config = dict(
    model='image classifier',
    dataset='seven-segment displays showing three digits',
    train_examples=195000,
    image_size=40,
    crop_scale_min=1,
    horizontal_flip=False,
    translate=0.06,
    color_jitter=0.2,
    targets=['first digit', 'second digit', 'third digit', 'style'],
    num_classes=[10, 10, 10, 6],
    arch='vit',
    norm='rmsnorm',
    norm_position='pre',
    hidden_act='gelu_tanh',
    mlp_ratio=4,
    head_dim=32,
    fused_qkv=True,
    bias='none',
    qk_norm=True,
    layer_scale_init=0.1,
    parallel_block=False,
    inner_norm=False,
    drop_path=0.15,
    patch_size=[4, 4],
    conv_stem=True,
    layers=14,
    width=128,
    positions='relative_bias',
    pooling='mean',
    mixing='mixup',
    label_smoothing=0.1,
    loss='binary_cross_entropy',
    init='kaiming_normal',
    residual_init='none',
    optimizer='soap',
    beta2=0.95,
    learning_rate=0.0031,
    beta1=0.95,
    shampoo_beta=0.95,
    eps=1e-08,
    precondition_frequency=16,
    max_precond_dim=1024,
    one_sided=False,
    adamw_lr_other_params=0.0021,
    ema_decay=0.99,
    max_steps=7500,
    batch_size=256,
    epochs=9.8,
    lr_schedule='constant',
    warmup_steps=370,
    weight_decay=0.0,
    adamw_weight_decay_other_params=0.01,
)
Rows from block 10 of a small image classifier, named by matrix and row number. Rows with one number belong to one neuron. Each number is 128 + 24 x the weight over its row's rms, rounded and kept within 0 to 255. All counts start at 0. Numbers have three digits each. After the name is the row's rms in percent of the matrix's.
After each neuron's rows are labels from the 100 images, of 14848, where the neuron reaches its highest value: "peak on" is the class under the peak. Only what is clearly more common there than usual is listed. The data: seven-segment displays showing three digits.
# fc1: MLP up (model.blocks.10.mlp.fc1.weight, 512x128), inputs 0-127
# fc2: MLP down (model.blocks.10.mlp.fc2.weight, 128x512, transposed), outputs 0-127

fc1.330 093:149092168104106107142089097159148119131129135130169098153154144158110133133146092105129086154123115107132122147160102172125117122090163128154123131124133142124179148188117118130130129134075129140129142083091152117125125095107109134113131127159136099104126122090099115117131110164135109114082114113116068132103154148105109085085113120104107121148087106127113084105152124116133119083149
fc2.330 090:048154118153141136103151172124110157154119129143097145118094126095143145122107134143131170135129106173124135120102121089151105113186098112118102113152108122128089148077102109101134115104189128120121096153148159152142131166146130131152134117117140146114135109160145116115106140101131149130150132167118171139124112113171162171142138120160128151117159179120131146123121139131153158173117
peak on: surround

fc1.217 094:130151132124135055119135130093157098154136107128108132126141117125140111115099123162103123147110105147154122129162143141096137119178145124134121125103178155135101096108149146126164102157136106147115164145119127150158109156132123088115142103124121118133140148120169120132136159089085091162138140103103130079162112122144109118144158168115111189095139152118177100098136138075169106143107
fc2.217 096:134114131138125189139159120148111148094121158139167110140144132117138115141128122097149129120120163104148126145104147130157162100089109119169120100126075128117130163137096128127087148134118134127136104143092185095086158092100159118131100151104136107136114093145085129123135133146115197112130103121160106170114149135147143140144118097152147089140137107102077172168114140127101121130161
peak on: surround

fc1.85 086:128148145124131091121113108120098135105050109146107132090151129103136114112115147103164055104185156121121147072151118129109104141090122150114162135118126094137149113163118141116168116125165153114153171102133128135153110201101104152110093128113131112139105108122108139122134156144114115141150150128143107141141110121151143107129129131080097086104141110165134088112127120112121118106127
fc2.85 090:201087123158153112153131118148134123155160144140084113132102119114124124141140128138131159152103092136116107148143150131113142113167141122157119137097062147140116140090133123127126103132080084136111122102105133145102136099147146116152154127137146101135136127178116132106113135158178101173105132127121145124135167137136083155162127104142164136121072157115116171086110125090115094150125
peak on: screen

fc1.300 101:122098143079105095151131135114133152121135133089150159133148159132163067101121113142134119135096097090090109114097097149140140138137150099120126103163114116109140133126104119089111118160166087089131148105139132133124155144094170151090154111112146082136089136107122125165137102147108109113120166131117138148143158135111114132099159132105163141157134122135162140102100066159132069131132
fc2.300 094:102156130156150145082120124146119110170162090143151121144144124133106184143130139131156125150169176127158145101129173092102096142117095117108160138083077150147112116082144133121128166090151150144123105159128125119098126141125096142123121120119087154114137143152108089123107141115140111153144089122127142098106140150094176163153088139150110094108127163136124137130176144121128153093136
peak on: surround

fc1.3 089:166145141160159171148123144174132134109163131143136152135163127134110155114128114124111127116125116157127128120140138158141094122121146169182115114127083130157123125161113141107132121104059127166102120119127078109126126130139122165109163138168118119144084182101154166128120160116132084123134142134131109116132140114109154073116089147132120146127113156126123102162083114168106180158102
fc2.3 090:115148111109153138138101142146120074142110133127117118104100117066148096146117119148169100142148146103094127140113154094139139120073104121137128089101133119108136125131168115093148107192127107084128128154194137114078102113136179136124108159109139153086121132128165148154130097133124105144126135084117117149176119120165130120157124122115106095124112154140105145115140130160146125121168
peak on: screen

fc1.57 106:109180095111113111136114151151155115105138136162083092157154142127142141085114116144115129157150124151153106129093115109130144152099095130125099119135115078131209144127106098134134143122108095103157147159121156137154110130133105145133129124137104145143117136143165134131114100117160118105107131157152143147165096099075109182123135142109107181154137126108066143126093141086124127138121
fc2.57 096:125090137176145146085132098124095116160082132104174143123088145127135124197167145108122117104099138131105135119158141172143122124153151157109159148138114169090064129111173118128129084142146146167132123124105100134096126149145119132113132109125121153107139137089105138126138126152105138110130124121105118117094123161150140089145132174125140093078149113147168157124124109126148154147159
peak on: surround

fc1.281 110:083102118105120108115138091083165127110106092131139122119128150108110101146145106107162138135173159126111140139114106128142130141146121113126115115128118178148112102135100124069130056121132066127112157080133120087119114099112130134167114167131126117175121149139144160107145098174136120113173105137115103110140124110157104101115098131109101135102104107142113147149136117123125174075124
fc2.281 101:162113114125093158077089157146123147092126187094095149123138110136136080114128095101093121112138114113176136118120120133140129134134130099172126136130161133106124113112174107091110112089129148155119123139169100185109150148136108168133097107088136144178133110116131120133133127144138131143114155144118152140108116184170085144120152119110164157139107113134139126143099105117078108148142
peak on: screen

fc1.357 104:103133159147124106117156145107086145088137133123148096106140107125145151133118159140132125163159123119137153094111115152145076135154046153146107109139114130135118091125156153146147120201121087162108116180130098092118112144098087168118168117107153129122147137122161122128122111168116152148072126142132116096160161133118115126121134105127088116166127132136136158127144149136101152137126
fc2.357 160:130131063130110148129137110154170115188135100147116171161133164150123081112159103103137130127100119144119123168119136124117157164114179135116143123117134149140118148149118108134125147028105167120115116103149158130135161160164139091143098115125114113131101142116122137114125125104147102139155109145123139171101119106155132134116128120138177134083137119106119084101095118120163122130135
peak on: surround

fc1.426 116:175134104086088163127096114107157108151107157132138107139157143133146122092120155118140098123104163132110127168115110144145100094141167093081119093159172167134149079146161128157079133127166143129110117120143133068156128087094146139145153125132110115125132144145133116151115142153140139113109116151108122128125151119148173133137149128123126176099146116185108114084137089126102116126135
fc2.426 119:153141148107111169102111136090124144132116126169146106129080132106148147104119173098144155074176115079148124149145107132102166108136142133108149113088134136173129154113106151141115153118164109128100122148148110088099146133184116156124125165112113099143118127156106139140176153142106100109147135124127123109113126089111098174123136071117099125117134107116105123123142163128096177113148
peak on: screen

fc1.146 102:144114119165094175151126133129087151167120156153123098107126109113122141123097090147125103143128137117171091137144107112086125115090113158134147120126151112107142159119159161151127190147116158159130121136115102181126122109152199084093148139177104132148132130128145115169165140122108130131097147082140159126146119130117157146132123124153130088162168106135150137147129088116146125110133
fc2.146 087:093132113110175108116102110126134078087129148131099148137121110128143133140159142144130123112124115092097125135126128121141125133142121095137108134149126133152156084118116109091172103115146094087107133092141141109140110096132079147155108122110115170118133096140122120098151114150191180085148136158164176114112132131171135125136068112092124159090105167166135134128085122139132146145112
peak on: screen

fc1.356 108:106171121118139087115102103149141117122118116119126137116125064149077144153096118088139120147089130119131109054112085114124128127099130137113097155094098120125125137147165080109153119155111162110121129117128113160140129098093177126137138129139148137160172154127091117176110174111148155134135120105155122135121168160178145139147132140113139120148102121095118139135102117118176135136101
fc2.356 130:142116133123117143136164177108130143137137148119142139142124168131148116084165125146113137086173123121121153206150176144135146110137124099123188132118107125129092130115081170157103139083147088153109126135143148132113137167167078141133116122099104113108087103131131143104131107117096117106124163102116115118153093095096086122097133113128112130156138108137135152121110145107080146124145
peak on: screen

fc1.211 085:156141191097174112137153123110141138165126092110154097105124162089154103139119115112137149155105143136146102181129134130164110146185121116150126105106135122100145110160124132113176113088098126151117132134127164112128146128081109134141173114139170103124101123122139138165148117138165140142139138084119134138126155084123167144141148129101086117137107157124106117106142109159136085096172
fc2.211 083:138107073158089126120161092122092142093112162175115157154138102136122118138118137152117164127099088117091120113143161127125141131129134111137103132108076135120126107112096120160094129137158098115135125135104101094123104154136167152125137110113122103173165141152092155096114154163111136116104109135105144137203105133142109134116140084106122127102136101137127133146106077082132169133100
peak on: screen

fc1.103 153:086113169168121130175113168130115129153114127127114154136113131081144153126126114157159089134108165105127104087148103096143098097112099137133143102160152180087129169156103112151142122151146097112098099120108149098163138137113098125143094131105150132118142118124142108089138161131096134090145122145125125124116156135148117168128159110128147117068116127162091117112126093090159125091157
fc2.103 171:117141135112092096179092170112122123167128130082087145141098161116134136153147137148096156118142153120141118065097131100138137085107097141081128114141068146087089115148104142111112123162126114148134131158128146144139089151126110103157128143131145073116140153097117144099105164137135136156177129103149118114102132129131102127093161092125136125093105137109117156121104119151130115123093
peak on: screen

fc1.129 112:146113092099102099122131127092146143094152134153146170120108144104157118158164084170084113161098103123120112100114117140109138126129100155109102161106110121163142153147119085177164132133103122103124125109165129118120110171145152108131147122096144147138108140116117149181127128104120180076141105133155103142149106088119116165146140170131125100097145160152147158144135108138095145099130
fc2.129 128:146120122129112113149134149155113141154078083143130154187137109146148115141134139145125117117144129105128136147176120138114114167118144133125125111117120083141174117116136119159107141100112126149091091134121117110081144114122161125129145145133163136145148141101169114095150142095155090102099116121143101077092141141132116048116130131049143121146137136134112181148101128109128112159095
peak on: screen

fc1.435 114:116156135143115127107114123148091109137097107099127150150166106117148147129085165083146090098167155111128146106161149143117103121088120145139124130126095101143095137127116111165134142093145127125135134131150139141146136157142145123085094151124110083094125118112137078144133184097121165132120102138142115141168104110104170130128172103125111043152130154108119114101144109126130161157103
fc2.435 128:165103142115130130102134161101140144114142155158119113114092167149119102110165095162121155161095104135140130128102111103132160131134109119138126098130167141125136114151123137078158098135117139159131108139113104151103126109127109131180142121126156132193134146132105174092124108162136110159128119141123138114099155142158089142113082151145118229092136101171127140133106131118116133123142
peak on: screen

fc1.58 095:125132097095126147143153132109147114123127149157120146107067119122136148123104138074128094170129132150148087112083075175141110097128154149131107114140137129139178097123133151140076129141126133103101129152141140131131143119097128120151098122057127130149124143170144117130093160159144115128082151136123104166140163119121133123117144125107138153110166150192114098096142088126119104155132
fc2.58 082:107125098119083135095102116123152142096110114123130100120163110129109102135105134093107136137140186113160137128103128113124129132165127149106143129077120164095089115135128105140138145124093104111122195125130098115124112104106128113110129134157087110150114127154098153165070114119141162090146147135130132154095133137168110136110125169169124083066118165128122147161163137108099122156120
peak on: screen

fc1.213 092:130109135085099159122102111105111117131118126149139117140139141106147108133104123115119155175107205148147092128111106118108134086127125097069124144120130128152152061135110093123133094115135171172131134109114124125138151110101104127132197124109137152137147176136146097118130130113157137108089121110122139150129144050087125116124144133124117099152104133134131118157119125091127120077126
fc2.213 089:141143120150119129061132143160110132117113118113109099087117135136143124080171117129125113158143102104103156142113127152119113164118137142117132107122104165115123176098123145161142091143119142099132133168146141102150123135122111117133098093095131075140143118114109177128121096113121170155158114112152099106117129139181114148149122137156162135115087130142127122140147108180084116107050
peak on: surround

fc1.113 092:098081135137130138157084114100070137129154120158104113123137166148075129123159126151138100101140140147152127131140114139140089140104160152156151119108127190100170131163106156123117136088099110137124089154124098120124136084150115180147146078138154144147121131119094130132130192090122129131100113116140104099110133095117121121136115158165136143156148154132141107144168149151156122112124
fc2.113 089:144133131140157126121123160129163078137102199148139150073086129124151106141101133113128136146144115113072136154112130104123142136119115105086132105092128107136113140112102136106111102166135105171123181130135095119110141103145137071108154148122127102088104105135172114149118092107166140129164144125119134142110164135084132105120146153118163096123111147129130102142094104106142139171160
peak on: screen

fc1.132 114:138135056129113108120094104092142134168136129142139098141138139096103100131097124151137070131160138148155112115155105122167109107164137167104096109105114110123134097159105128109123131121118155137101075103095154118109140161147106107102129155105164077094137100128128110122131087083131123111125139130124159133158205104147120143122095132154127131131122108096149116152111120165122154157134
fc2.132 203:095119193139165136142183148158121143098130101138102151127151137160144142132159129104108156106101099123094138136083141156064127146109094116148151113151150162120119160092140141147124138159143094124123186136167094135169130098114143154156150110149108159162111163119149130128124164164119113148126126133108078132136090133110122128109166110103131120115140153133112133093122119102162117108112
peak on: surround

fc1.15 114:154147083142102105114121103133130123189122115132120111153149124106116119118122151149183091130146114132147140127157102135154121125154121171094112113139115088118106123153111120117134142106112182139089096114107142111087148160158092125081123149116184072119135131112108093086110084112154108118138123139127152156142188087148119130109091134146142151137134134144128090162119137169139146146139
fc2.15 153:153105064100094147143057115075137097145128150107174140117106149131099131151103099126135086126142189138169100139161139105174165111124175114143103133085115113155167109151108114091104110138118148123159095091082149157087137143131145106126081135135131108109145092147124138149138095100120149124123132115146153127126139150137135136144110138134098125123116117112138130159137128137127138133145
peak on: surround

fc1.236 101:126164132109118099100123196115110126101111136121120134148153140101150134173110127114121112139110086108145097127095123121130115103104101125118145065119106140124101116163148158140130142097092154141089151140133118134125187150137112096092163163116152161131102145116128144124162115093145085163166122098140101129122103136080157103122124173143144163138142130088115125141161178131146142104102
fc2.236 089:102117131132112166159117110117155144126101090112124148169109141079115111143141121120158086145136132137093115105133138144124100199122165110153142120081123087081173134104143142122139134179140106102109117106161135088109132122122117124128092122142123140082173144171129103115068128104113107117096110113163104119157108122159130105114120157112175136132118144137134159114116094129118121092156
peak on: screen

fc1.244 101:131129156126136134115147119138158146125159095135120079113075135131151099149126119079173072096138145108164102124094154106146144098114090088113150085111118176116107157152125140142146076172149130144094135100084136151078110098123101130105111159085130140155118119133126117139150117144113126154118130098148160132158136099123108130121135128115150121107123115085138105110113099089135139155089
fc2.244 117:124113152083170124115098174127133119158113188127106148154112139105112133141122140157130126153141135143088188103158143157132134152159135197150118130128179118128135119126127125148125159109101122120123105103106145125187068146160164133155115094152151107122106111105109121136083140123124103088126092179103135135141105138094141150130130137151146114167112129161124129162121140139101121133158
peak on: screen

fc1.257 093:130120111091138138094134141166087118113116111115139118081158168130138109166132096122161149116132134084134118097156136100072117144099127139092143140151152145093096103124083137111115120105130145160075114139119127121132117165119141156111085133151154103135156159158118156137179117123110144175104182123114138150149111074132140097126146112157151130129135165114136144151160125093131117100091
fc2.257 086:135133123130132173130164110075124096116162125112166098144111105148158143097109136179094110110098087165111158161102100167148114124133157126094136121150077131120139114108148131132118110117132104099155085116143129162167126100141118102164153128120151143096121104171128163106097155128116106124130081122123107148120137120113099144180121125106089148114170078134097107147121131129133141158101
peak on: lit segment